{
  "model": "self-supervised image encoder",
  "dataset": "seven-segment displays showing three digits",
  "train_examples": 97500,
  "image_size": 32,
  "crop_scale_min": 0.3,
  "horizontal_flip": false,
  "color_jitter": 0.6,
  "method": "simclr",
  "arch": "swin",
  "norm": "rmsnorm",
  "norm_position": "pre",
  "activation": "reglu",
  "head_dim": 48,
  "fused_qkv": false,
  "bias": "none",
  "qk_norm": false,
  "layer_scale_init": 1.0,
  "parallel_block": false,
  "moe": "soft",
  "num_experts": 4,
  "moe_every": 1,
  "expert_mlp_ratio": 0.5,
  "slots_per_expert": 2,
  "shared_expert": false,
  "patch_size": [2, 2],
  "depths": [2, 5, 5],
  "widths": [64, 128, 256],
  "projector_hidden": 1024,
  "projector_out": 128,
  "projector_hidden_layers": 2,
  "temperature": 0.3,
  "residual_init": "zero_last",
  "optimizer": "soap",
  "beta2": 0.95,
  "lr": 0.0031,
  "beta1": 0.95,
  "shampoo_beta": 0.95,
  "eps": 1e-08,
  "precondition_frequency": 25,
  "max_precond_dim": 1024,
  "one_sided": false,
  "adamw_lr_other_params": 0.0027,
  "grad_clip": 1.0,
  "cautious_weight_decay": true,
  "steps": 9900,
  "batch_size": 256,
  "epochs": 26.0,
  "lr_schedule": "linear",
  "final_lr_fraction": 0.1,
  "warmup_steps": 490,
  "weight_decay": 0.08,
  "adamw_weight_decay_other_params": 0.05
}
Rows from block 3 of a small self-supervised image encoder, named by matrix and row number. Rows with one number within an expert belong to one neuron, the router's apart. Each number is 128 + 32 x the weight over its row's rms, rounded and kept within 0 to 255. All counts start at 0.
Before each expert's rows are labels from the 100 images, of 14848, where the router gives the expert most weight on average: "responds to" is what is common among them. Only what is clearly more common there than usual is listed. The data: seven-segment displays showing three digits.
# router: slot weights (model.blocks.3.mlp.router.weight, 8x128, trained with AdamW), inputs 0-127
# gate: expert gate (model.blocks.3.mlp.gate, 4x64x128), inputs 0-127
# up: expert up (model.blocks.3.mlp.up, 4x64x128), inputs 0-127
# down: expert down (model.blocks.3.mlp.down, 4x128x64, transposed), outputs 0-127

# expert 2
responds to: dark on pale
router.4 [156 186 155 117  71 168  78 130  66 112 103 108  67 135 189 141 100 130 123  84 117 134 125 105 177 151 110 140 168 123  83 126 132  79  87 101  86 158 116 155 129 127 107 142 158  65  93 143 119 153 140  91  86  56 116 149 172 148 150 114 114 128 137 200  76 134 143 160 153 124 137 113 110 149 182  77  63  98 102 115 147 141  91  94 142 145 112 182  96 130 143 110 130  39 120 172 127 126 109 120 157 120 161 118 162  61  96 167 117 101 107 104  95 140 128 175 104  83  73 138 110 147 128 113  74 129 156 110]
router.5 [224  93 144 142 171 155 104 118 107 117 123  92 154 162  90 123 121 167 140 159 153  93 103  96 144 100 110  87 132 115 108 121 115  86  80 150 172 118 138 183 160  99 138 129 119 139 137 166 159 173 107 166 156 178 215 129 163 145 141 105  62 156 157 166 107 116 160 121 103  73 179 107  94 142 187 134 175 105 153  91 139 139 155  87  78 142 131 111 108 129 126 121 159 109 104 130 196 104 138 158 158 156 118 157 145 140  93 123 168  91 112 148 150 157 103 160 230 174 149 121 157 164 154 140 140 136 173  91]
gate.0 [163  97 150  80 153 118 147 138 132 111 108 163 136 243 203 114 166 110 117 135 136 137 131 118 120 118 163 151 100 101  91 139 153 120  66  68 110 132 160  85 129 119 131 116  98 158 148  82 140 130 101 113 149 133 137 129 121 133 148  61 132 114 140 155 128 121  81  68 104 138 146 152 107 125 114  96  70 147 124  67  96 150 191 118  98 184 118  60 126 133  92 140 110 108 181 157 118 105 106 119 154 133  78 173 108 150 116 180 103 115 153 136 144 193  92 126  98 212  99 188 110 101  89 176  92 147 130 148]
up.0 [111 144 130 139 154 126 100  85  88 135 125 156 142 164 122 132 140 163  97 148 183 141 145 118 105 152 210 184 170 136 137 156 177 123 155 124 129 158 127 131 164 158 173 117 109 147 116 122 133 107 125 189 159 117 150 103 182 140 136  74 108 134 119 146 129 127 135 145 161 113 133 167 108  91  33  83  74 142 118 128 106 104 189 119 160 159  80  75 130 160  79 143 118 133 188  88 150 152 175 152 136 175  99 183  80 125 106 190 130  94 112  99 145 188 157 107 167 120 168 167 132 149  90  99 145 186 173  71]
down.0 [146 123 146 126 108 151 127  89 160 156 204 106 128 114 150 124 159 120 133 154 114 166  95 110 114 147  91 104 107 140 112  94  76 113  35 167 150 103 120 150 121  90 153 101 132 126 193 125 148 147 138  85 138 101  62 154  92 148 182 136 147 119 110 115 162 123  98 119 121 184 132 116 151 166 156 143 163 110 118 109 128 156  24 106 131  75 151 169  96 104 157 175 157 120 108  96  90 121  80  78 123  92 145  59 141 133 213 113 117 219  97 162  81 134  97 152 126 117 139 106 116 130 105 101 131  95 100 150]
gate.1 [144 116 139  82 161 101 145 116  79 100 155 147  78 122 169 105 167 181 118  98 101  99 134 113  83 115 129  53 100 169  85 165 183 129 156 122 120  97 111 127 160 112 151 191  88 167 151 158 112 128 118 139 120 108 114 107  95 134 133 113  91 130 135  75 131 179 129 212 151 111 145 112 108  95 136  69 104  96 115 125 160 116 173  99 137 155 124 138 139 143 134 107 118 107 140 114 134 194 121  94 147  74 116 147 171 146  75 100  50  92 105 177 153 162 127  50 119  79 108 117  73 146 134 168 139 116 215 143]
up.1 [132  73 106 120 127 198 117 149  45  76 140 109  88 161 102 145 131 125 113 103  64 130  91 147 126 110 196 160 130 149  92  87 159 134  98 109 135 107 145 214 151 132 130  93 126 102 142 150 126 132  99  45 159 115 179 144  77 148 125 142 104 119 122 114 126 150  80 128 107 101 150  99 163 136 149 162 114 159 120  85 123 107 126 135 119 118  34 110 116  84 132 107 159 115  74 165 145 145 104 101 146  79 140 121 117 132 107 120 111 172 124 130  97 143  76 127 202 205 129  80 104  93  90 132 100  66 136 109]
down.1 [112 105  70 151 154  92 184  90 182 227 149 159 142 103 126 122 116 151 181 149 148  79 124 127 137 179 143  77 150 124 119  97 197 193 142 138 139 152 170  86 146 139 148 168 112 144  96 105  82  95 144 104 164 134 101  88 132 139 114 143 105 105 147 124  88 173 174 140 194 135 140 174 141 141 104  96 169 100 102 103 150 136 176 131 165 179 167 139 156 130 163 124 169 119  94 139 119 171 151 147 122  81 118  94 182 129 118 185  96 144 181 170  99  91 126 145  65  88 121 135 105 182 124 141 140 129 140 163]
gate.2 [150 156 115 138 109  60 140 108 164 117 104 130  79 142 113 133 148  85 134 147 173 147 134 113 153 138 106 174 166 130 138 188 102 153 107 140 140 148  87 134  61 114 130 136 141 121 139 105 121 128  73 190  69 126 143 214 134 133 134 107 147 113  93 106 151 129 171  54 148 176 134 116 119 222 154 184 184 130 133 159  92 135 124  80  97 148  68 141 120 115 168 108 157 168  63 171 164 140 164 151 103 137 108 115 122 111 136 141 165 123 135 182 102 161 119 172 149 114  57  83 168 121 109 132 103 133 107 187]
up.2 [117 117  90 145 101 227 128 150  99 131 155 152 159 105 185 123 132 156 146 152  99 108 154 126  52 129 156  70  79 144  69  75 162  55 166 119 140  92 148  68 149  91 161 126 155  92 160 161 176 113 153 129 175 155 106  74 138 139 103 139 115 129 141 181 100 110 141 174  90  68 118 128 148  73 155  64 109  88 127 112 138 151 137 145 143 118 110 109  78 121 120 140 151 105 178 133  82  91  84 134 135 104 136 153 157 150 136 143 106 147 147 115 144  97 163 124 134 120 206 174 133  83 130 105 114 116 145  71]
down.2 [111  86 166  95 142 105 139 155 154 100 122 165  67 129  87 131 115  90 106 109 142 131 123  84 164 144  87 116 118 116 150 160 166 174 103  67 139 137 137 181 112 131 152 134 134 135 138 107 125  69 115 168 110 116 192 157 185 142 122 135 163 133 134 102 178 150 121  49 118 167 144 140 129 166 142 157 152 116 140 103  76 119 123 160 136 145 160 107  90 113 188 143 103  98 110 109 191 148 123 199 157 152 138  69 165 125 146 102 176 128  64 155 110 157  84 123 155  75  40  72 150 114 104 114 182 111  84 168]

# expert 1
responds to: dark on pale
router.2 [150 140 133  98 142 127  87 134 148 175 139 109 175 135 185 112 100 145 126 146 122  56 100  96  67 148 157  79 106 123  90 117 140 130  79  60 127 135 173 135 137 112  93  98 174 134 105 113  82 114 143 147 112  68  80 127 130 146 165 133  86 111 139 134 115 123  91 171 121 120  82 100 168 117 131 133  80 136  78 103  81 143 128 124 158  99 105 136 138 150 150  82  96  94 150  72 157 121 170  81 104 142 147 194 133  79  51  89 168 117  84 125 127 128 189  80 204 166 170 177 120 114 154 129  98 163 115  93]
router.3 [194 139 135 140 142 182 107  81 131 137 150  92 138 179 188 159 110 141 128 155 167  85 131 137 149 102 146  98 154 129  87  88 194 169  54 134 109 114 154 139  95 110 104 120 203 120 162 136 125 136  98 113  72 134 131 139 110 160 177 132  70 106 139 144 169 140 162 111  96  53 182 164 125 151 138 132 135 100  82  98 119 103 112  94 149  64  84 146 105 121 178  93 160  96 110 152 131 126 137 101 163 129  97 184 114 142  98 144 129 119  99 158  69  62 136 196 167 164 159 136 175 111 131 108 119 150 173 120]
gate.0 [141 135 137 136 147 147  98 153 116 144 178  83  98 126  95 171 102 110 134  91 115 168  82  83 137 163 153 158 162 104 125  48 141 137  90 191 100 111 103 183 106 138 125 168 154  85 192 168 115 189 103 102 149 136 101  78 156 137 171  93 160 172 127 116 155 179 101 122 104 145 178 115 131 110 133 194 124 129 154  90 145 132 130 123 133 101 114  71 120 114 120 147  80 142 142 186 168 124 130  95 101 165 117  94 100 160  69 139  94 181 154 140  95  92 112 162 162 173 135 153  80 195  73 106 172  84 117 133]
up.0 [150 151 169 171 143 146  78 176  99 148 186  80 122 168  91 184 111 125 146 120 115 170 111  98 131 138 148 162 140  99 156  30 135 118  91 169 104 101  93 178 147 159 150 156 145  84 196 143 133 181  69 108 173 124 118  88 138 145 136  77 142 180 104 157 144 163 123 130  97  96 159 101 146 127 111 148 125 118 157  72 147 140 101 111 112  85 168  84 140 150 132 156 103 155 137 179 174 160 116  79 114 177 127 110 128 147  89 120 100 140 150 140  98  93  93 159 142 143 126 146  75 193  58  87 138  90 125 153]
down.0 [124  93 139 134  93 154  71 151 154 128  96  96 114 113 127 148  88  95  87 102 154 112 118 166 133 117  97 104  66  90 125 137 151 148 209  86 104 168 138 131 180 142 165 117 150 141  66 128 120 147 110 106 109 128 181 114 148 152 112 108 124  97 145 170 106 122 114  96 113 148 105 142  82 152  64 107 131  90 204 118 148 105 134 173 183 170 154 142 178 127  89 128 176  92  69  40 128 112 159 161 156 133 118 104 121 114 191 146 135 155 194 114  87 136 175 107  75 134 177  91 179 153 109  97 153 119 102 155]
gate.1 [146 109 100 162 101  49 116 137 157 159 104 137 151 120 102 144 153 104 105 138 163 113  86 162 157 114  60 102 172 150  92 104  70  88 100 132  84 126 178  92 154 131  95 156 147 130  85  88 173 112 145 115 112 120 124  29  70 148 159 139 132 138 156  99 126 130 143 139 126 141 121 107  95 127 128 124 166 131 139 151 144 128  96  61  80 113 183 115 198 126 102  57 169 128  79 115 159 111 131 116 165  58 125 116  87 162  91 161 174 156  84  91 151 126 118 192  84 104 146 147 132 117 115 160 124 106  79 160]
up.1 [118  49 144 128 182 136 142  86  90 130 140 132  85 167 133 104 118 139 145 165 102  99 132 106 134 137 116 112 128 114 155 131 118 114 104 117 193 126 145 163 135 118 128  84 137  71 119 149 122 112 146 175 156  91 131 211 116 142 147 115 126 184 111 108 147  82 157  90  82 181 158 108 192  83 106 130  99  86  93 115 172 103 123  66 146 159 133 177  90 155 166 123 107  70 143 181  98 194 181 122  64  95 130 164 107 137 142 114 102 133 142 126 129 145 167 111 182 108  97 101 128 160 178  62 101 152 149  64]
down.1 [150  81 153  91 138 138 111  93 146 122 122 123 126 171 134 129 190 113 148 151 169 164 112 112 156 105 114 127 142 108  98 128 112 103 187 134  64 132 123 115 129 107 174 163  82 105 170 134 168 195 103 150  77 102 139 165 147 122 101 124 148 139 152 101 155 156  90  72  80 166 153  72 164  96 204 126 164 189 136 179  81 139 120 117 148  64 125  85 157 118  95 133 152  80 128  88 127 135 213 128 145 106  98 165  78 108 162 184 112 210  70 146 140 118 137 153 130 103 114  93 133 125 164 144 114 114 142 157]
gate.2 [129 156 123 102 163  99 113 135 117 131 151 147 150 145 142  85  99 174  72 135 178 103  51 180 118 135 215 138 111 130 120 107 170 128 114  93 106 115 145 100 113 102 175 146 127  75 136 120  60 180 182  96 154 174 131 123 101 102 154 141 123 112 178 133 145 131 108 129 171  76 122 122 159  89 134 139 133 131 141 109 163 142 125 128 115  84 127 134 176  98 122  83 128  79 160 100 129  66 156 111 130 136 174 129 182 162  73  97 174 166 128 155 129  75  52 103 101 151 218  99 183 109 112 102 138 119 151 156]
up.2 [152 127  98 110 137 106 116 134  98 133 128 139 162 155  89 119  83 177  90 139 185  88  92 135 116 165 215 137 140 133  77 105 178 200  92 103 161  91 159 102 108 107 152 138 146  84 143 130 116 180 140 107 153 147 142 131 159 123 128  94 100  98 114 156 174 133  85 143 127  64  99 125 164 118 133 105 145 178 113  63 145 128 125 158 147  61 125 119 129 100 108  67 120  72 196 100 102  87 134 110 135 101 149 130 194 162  84  96 180 127 121 146 138  79  90  73  83 155 173 110 168 104 119 114 134  66 126 111]
down.2 [107 169 167  89 126 183 108  83 148  76  82 112 127  98 167 150 139 135  83 151 123 140 171 153 116 181  85 127 137  60  86  87  97  89 204 127 118 135  84 131  47 107 130 126  76 142  66  85 125 116 137 103 115 132 105 164 165 144 131 122 153 145 122 103  97 126 121  69  75 151 155 141  71 143 191 157 109 109 131 115  79 155 159  84 143 143 121 130 140 141 121 121 173 119  58  94 183 133 168 118 160 129 149 117 129  83 107 136  84 139  92 122 160 151  87 191 126 139 151 148  71 153 116 186 149 130 124 106]

# expert 3
responds to: white glow
router.6 [ 82 187  97 148 154 162 112  91  63 147 100 152 114 101 134 147 119 159  50  82 130 124 160 194 155 112 117 115 146 139 116 125 111 132  99 131 137 172  78 125 163 167 104  61 124 174 169  85 119 127  84  78 130 132 118 132 115 149 186 161  64 139  59 103 102 149 140 117 164 101 124 159 137 131  74 137 129 139  98 126 145 131  97 119 169 135 132 156 150 133 157 169 184 131 144 150 113 166 176 103  69  95  53 117 106 114 157 174  85 148 156 170 117 130 123 140 157 131 152 115  90 134  75  43 153  93 121 109]
router.7 [115 126  85  78 164 176 128  96  35 146 127 139  69 155 186 185 136 170  65 127 106 145 122 145 146 170  77 148 178 138 113 178 116 137  87 116 137 133  93 182 161 154 134  86 127 131 131 104 137 117 167 102 143 187 148 111 119 103 135 157  34  97 120  94  99  94 135 118 149  87 141 141 103 132 109 134 133 136 136  98 160 150  99  91 118 138  86 108 151 127  77 138 177 126 168 152 121 148 124  94  95 119  96 115 137  62 105 177 108 146 181 139 101 120 132 178 147 165 147 137  86 132  65  62 159 122 124  78]
gate.0 [147 123 127 138  92 109  59 144 160 130 166 122 121 135 174 103 103 118 174  87 133 143 156 145  91 160 125  81  75 152 110 155 130 117 120 100  95 120 164 143  64  90 141 186 150 132 111 186  86 186 134 153  83  79 129  23 117 106  70 110 126 117 131 166 201 126  99 173 151 134 126 171  97 140 182 105 117 139 156 119  87 158 177 121 124 142 128 122 140  82 109 123 111 146 102 117 146 140 123 132 149 164 128 129 165 155 203 128 128 157 159 114 117 177 131  72 145  73 130 178 137 165 197 173 124 108 112  84]
up.0 [120 135 140 147 175 113 243 122 117 162 100 146 123 135  92 139 146 154  87 187 114 107 136 152 122 135 117 195 181  92 151 129 127 130 116 147 135 132  89 125 207 174  81  59 146 119 144  32 166  87 139 100 152 157 134 232 114 131 133 146 118  99 125 149  94 140 134  69 144 155 135  94 153 121  70 162 124 131 154 163 153  98  88 132 109 141 120 117 109 150 151 132 169 162 120 135 141 108 128 124 123 134 113 122  89 113  69 117 146 103 101 102 115  98  99 158 115 186 123  89 159  91  81 128  89 113 161 176]
down.0 [ 70 137 144 113 100  82 106 150 170 112 122 127  80 144 101 147 131 178 185 155 128 158 140 147  87 123 149 104 107 204  76 147 121 131 146  95 120 115 115  82 123 157 213 193 153 140  89 127  85 141 116  71 117 201  82 145 113  94 112 134  93 150 121 194 128 108 155 111 153  90 193 151  99 186 182 111 129 109 118 116 165 148 119 108 132  84  87 118 124 125 112  82 140 139 153 138 164 124 140 120  88 108 159 150 167  94 110 140 134 104 107 117 159 226 113 108 177 127 158  80 154 143 168  96 132 115 158  84]
gate.1 [ 92 146 153  83 148 166 136 144 107 148 129 178 109 132 124 111 167  87 104  67 106 139 115 111 189  82 144 160 112 165 171 119 103 178 126 130 109 153 151 115 120 116 127 126 111 180  79  66 154 129 106 103 166 180 153 124 100 111 157 125 130  94 162 147 131 156 140  78 127 127 157 150 171 101  73  72 125 136 146 110 155  79 124 171 130 162 127  72  94  66 160 142  68  61 184 169 154 187 161 156 105 160 115 110 116 184 110 151  66 113 171 154 156 176 131 161 113 186 142 101 145 132  85  90 166 130 145 110]
up.1 [186 109 131 137 119 107 148 167 196 121  99  76 185 123  96 122 151 163 147 145  73 140 151 169  28  93 166  57 139 143 111 109 122 138 168 201 150 131 119  75 114 113 140 143 130 135 152 101  81 103  94 122  66 130  94  82 140 132  91 125 162 154 130 142 153 100 111 147 144 149  83 158 107 170 120 137 161 149  69 128  92 103 134  69 158 146 155 172 138 141 125 114 109 169  69 128 150 126 148 127 151  99 136 150 102 120 182 134  70 126 106 149  98  93 116  89 120  58 151 155 114 183 175 180 132  94 117 136]
down.1 [118 106 175  79 149 152 184 138  97 171 114 119  88  93 125 118 105 103 135  91 125 105 129  95 132 150 193 107 147 101  81  79 181 106 161 151  97 114  97 163 116 152 110  80  93 154 143 162 149 129 160 107 117 147 110 199  94  88 125 157 175 167 117 160 137 169 115 129 112 163 160 103 142 175 100  95 162  74 125 154 191  90 127 161  71 167 167  40 103  90 154 100 131 138 165  75 140 178 137 133 143  90 134 127 112 185 151 128 147 139 111 169  87  92 114 105 115 159 136 150 160  65  95 117 162 181 106 110]
gate.2 [122 148 153 144 126 138 163 126  83 161  84 157 106 101 141 113 111 113 146  90 132 110  95 102  81  82 132 155 108  87 135  88 140 104 105 153 160 129 160 102 130  88  84 167 102 166  79 153 148 136 145 151 128 133 123 110  72 104 127 129 120 195 142 107 160 117  98 180  63 103  72 192 129 140 104  69 150  94 143 183 153  98 114 119 105 108  76  88 168 169 106 131 187  81 123  72 142 106 157 139 138 154 111 126 142  96 211 138 168 147 147  63 121  89 132 124 171  52 119 109  98 127  50 133 101 125  97 102]
up.2 [136 176  55 148 147  91  78 117 150  92 150 131 184 149 135  95  82  97 107 116 131 135 133 152 163 111 105 181  58 137  75 121 132 141 106 113 131 131  78 138 134 147 147  86 152 129 131 155 112 159 127 104 147 101 139 126 146  91 134 100 136 116  60 180 149 194 190 112 104  81 123 120  77 160 151  81 106 129 198 129  73 121 159 140  77 143 201  92 125  92 118 153 105 135 130 126 136 145 153 115  73 148 131 105 163 173 130  84 131  56 114 165 141 102 141 117  85 123 105 124 129 144 115  44 133 194 158  94]
down.2 [159 132 143 128 124  88 131 127 118 148  65 126  93 104 115  90 137 147  84 153 100 149  82 125 155 146 158 119 125 109 132 103 127 117 109 130 150  97 132 132 161 208 118 195 198 145 138 163 182 169 107 121  84 123 130 111 148  94 128 101 160 172 180 111 183  95 125 138 106 113 140 157 135 108 116 106 113 148 132 137  84 144  53 120 153 153 143 153  63 120 130  76 220  63 117 120 102 101 148 138 161 117  97 109 125 139 138  36 123 148 154 107 141  83 132 106  60 158 120  71  69 108 175 150  84 139  84 109]

# expert 0
responds to: dark on pale
router.0 [171 165 117 125 152 200 100 118 108 144 124 129  78 167 180 156 113 126 121 144 121 119 154 177 187 106  80 143 157 169 167 137 145 113  84 127 142  76 106 196  83 148 142 172 127  91 109 145 187 140 113  67 168 175 113 189  97  92 200 114 132  91  78 121 163 116 152 123 116 123 151 177 116 131 129 126 148 168 145 106 111 152  80 110  86 110 136 105 117 208 116 106 123  58 109 159 125  92  73 126 137 100 135 127 138 179 114 170 102 113 136 162 141 115  90 178 119 114 109 174 113 115 179  84 129 121 182 146]
router.1 [131 164 111 107 156 113 114 181  49 135 131 119  67 139  83  84 181 105 125  94 108 108  99 150 132 137 112 102 107 153 172 129 126 103 144  92 166 151  68 202 138 148 132 151 122  88  57 119 156 118 150  98 185 127  82 183 134 120 122 155 129  93  81 121 114 104  53 173  80 162  68 114 165 115 112 145  83 153 166 127 109 154 109 117  86 123 147 137 157 189  39 113 111 128  83 106 124  97 103 135 134 114 171 156 159 149 151 121 143 147 131 133 161 167  99 127 168 126 148 191 115 114 170  93 100  87 155 135]
gate.0 [128 139 154 146 138 102 176 145  93  98 129 108 119  76 125  81 180  81 141 160  91  89 129 135  80  95 160 109 122 154 119 118 162  57 172 126 133  85 122  97 167 135 131 110 114 152 157 125 100  98 143 137 143 127 105 111 119 156 111  89 125 183 121 169 162 153 118 100 168 103 123  98 118 125 218 197  55  85 139 125 151  97 117 138 134  83 146  64 158 207 105  81  87 122  93 167  90 130 137 119 136 205 136 112 124  96  85 158 128  94 169 119 149  91 181 153 119 163 147 141 176  90 157 123 118 120 124 195]
up.0 [137 144 111  84 107 162  90 123 115 147 150 150 152 201 117 185 123 205 131 126 158 148 124 115 136 112 123 149 108 137 153 175 124 222 109 126 166 189 129 155  99 100 118 159 135  98 120 128 138 105 145 100  98  97 126 178 143 152 145 186 161  75 126  88 112 122 110 166  90 127 112 121 141 101  55  65 174 207 135 142 154 150 142  92 145 139 123 163 153  40 126 139 156 127 145  72 120 107 115 121 100  95 155 145  96 144 134 107 170 186  83 127 117 125  80  88 136  79 107 126  90 159  84  73 140 128 150  90]
down.0 [114  79 130 134 172 104 203  97 150 101 146 122 146 148 189  88 160  70 106 190 111 106 161 227 102 134 159  96  92 136  65 128 162 111 115 170 147 137 179  88 126 162 103 107 154 152 123 147 144 101 112 109 115  90  93 102  98 142  93  77 122 118 104 175 174 145 142 139 132 102 106 187  99 150 185 186 124 100  75 133 108 131 128 107 130 110 115 170  93 171 135 208 119  77 168 126 130 126 113 138 194 135  81  83 167 125 127 137 129  97 147 114 126 114 121 127 105 166 161 161 153  98 112 142  96 175 117 161]
gate.1 [119 211 128 125  99  45 143 137 108 141 126 113 103 183  92 118 122 174 121 115 133 158 110 146 132 141 129 158 108 122 180 138 129  77  80 181 142 113 131 158 183  98 177 109 141 160 131  85 144 154 140 147 131 144 129  88  86  89  96 119 161 102  94 135 122 114 148 120 101 144  85 102 130 148 102 109 138 119 107 121 105 179 164 127 104 221 110 124  90  85 132 151 207 103  99 131 165 208  75 110 116  97 104 128 107 121 128 116 199 114 141 112 145 176 100 106 144  95 127 118  72 129 154 195  56 179 133 133]
up.1 [120  61 112 123 136 196 137 125 181  98  88 198 203  98 180 111 132  91 149 120 125 126 151 104 107 128 136  99 174 142  48 168 146 210 136 148 133 157 142  94 116 143 153 101 100 156  92 152 109 136  83  73  93  72 124 137 174 141 187 121 107 162 148 119 118 121  74 113 129 132 153 155 111  54 188 145 129 108 105 109 104  85 143 133 146 118 174 146 118 138 141 120  94 111 134 120 107  98 126 156 146 123 133 120 134 131 144 173  54 150 129 197  82 125 146 181  88 134 121 153 168 151 146 113 164  96 140  76]
down.1 [ 92 139 150 125  95 158 176  95 112 151 139  88 126 139  89 101  98 185 109 132 110 138 112  99 150 130  96 170 107 148 131 124  88 101 161 104 154  96 121 135  84 133  86 105 160 163 156 159 158 149 156 100 114 167 144 140  65  90  91  79 118 149 128  40 124 100 147 146 198 130 140 139 113 111 100 125 185  81 139 126 114 137 114 162 102 119  56 183 154  78  44 147 136 123  82 161  92 176 108  68  87 171 102  69 159  94 111 152 167 115 107 119 146  89 128 118 149 148  97 206 146 104 119 170 106 106 116 122]
gate.2 [118 164  96 103  84 107 113 108 171  91 190  75 149 140  95 198  80 128 108 205 118 125  85 152 113 149 119 150 120 138 115 144 168 101 101 141 137 108 121  85 111 101 155 155 178 145 110 138 105  80 124 124 104 152 109  90 154 146 147 133  91 131 168  99 114 104  89 221 124 127  77  92 157  76 155 108 103 145 112 194 174  80  52 136 137 128 120 118 141 127 191  99 115 137  87 118 160 122 166 151 123 165 197 172 157 143 134 110 130  74 115  97 152 113 127 121 136 151 137  88 172 147 177  80 174 152 111  92]
up.2 [129 123 110  70 140 146 112  88 157  84 191 135 135 133 157 109 125 201 143 111 107  78  65 136  92 132 158 166 131  92 121 129 117 103 159 135  88  91 111 142 130 103 130  85 131 168 107 160 120 161 143  92 123 168 199  80 145  81 145 113 133 128 208 110 144  72 117  90  98 124 140 161 190 111 175 130 127 203 119 156 188  97  91 179 107 141 101 100 151 116 149  88 131 140 192 117 110  97 175  94 143 131 172 152 172 138  96 109 119  77 157  79 190  87 154 122 106 115 156 107 147  81 125 128  91 132 109 116]
down.2 [118 127 128 143 177 166  93 150  79 134 105 200 138  94  66 176 129 100 140 133 172  97 116 122 132 124 118 138  24 167 175 116 141 134 127 138 154 127 152 141 131 104 120  90 130 140 145 131 143 105 170  92 119 177 125  76 150  79 129 128 204 162 176 231  92 150 129 122 114 121 170 161 136  74 186 170 105 163 112 147  97 140 128  81 123 110 181  81 111 117  98 150 161 103 142 116 124 112 186 141 137 124 139  62 125 165 119 112 193 123 122 138 130 108 106 202 101 137 135 139 157 128 147 102  98  87 130 154]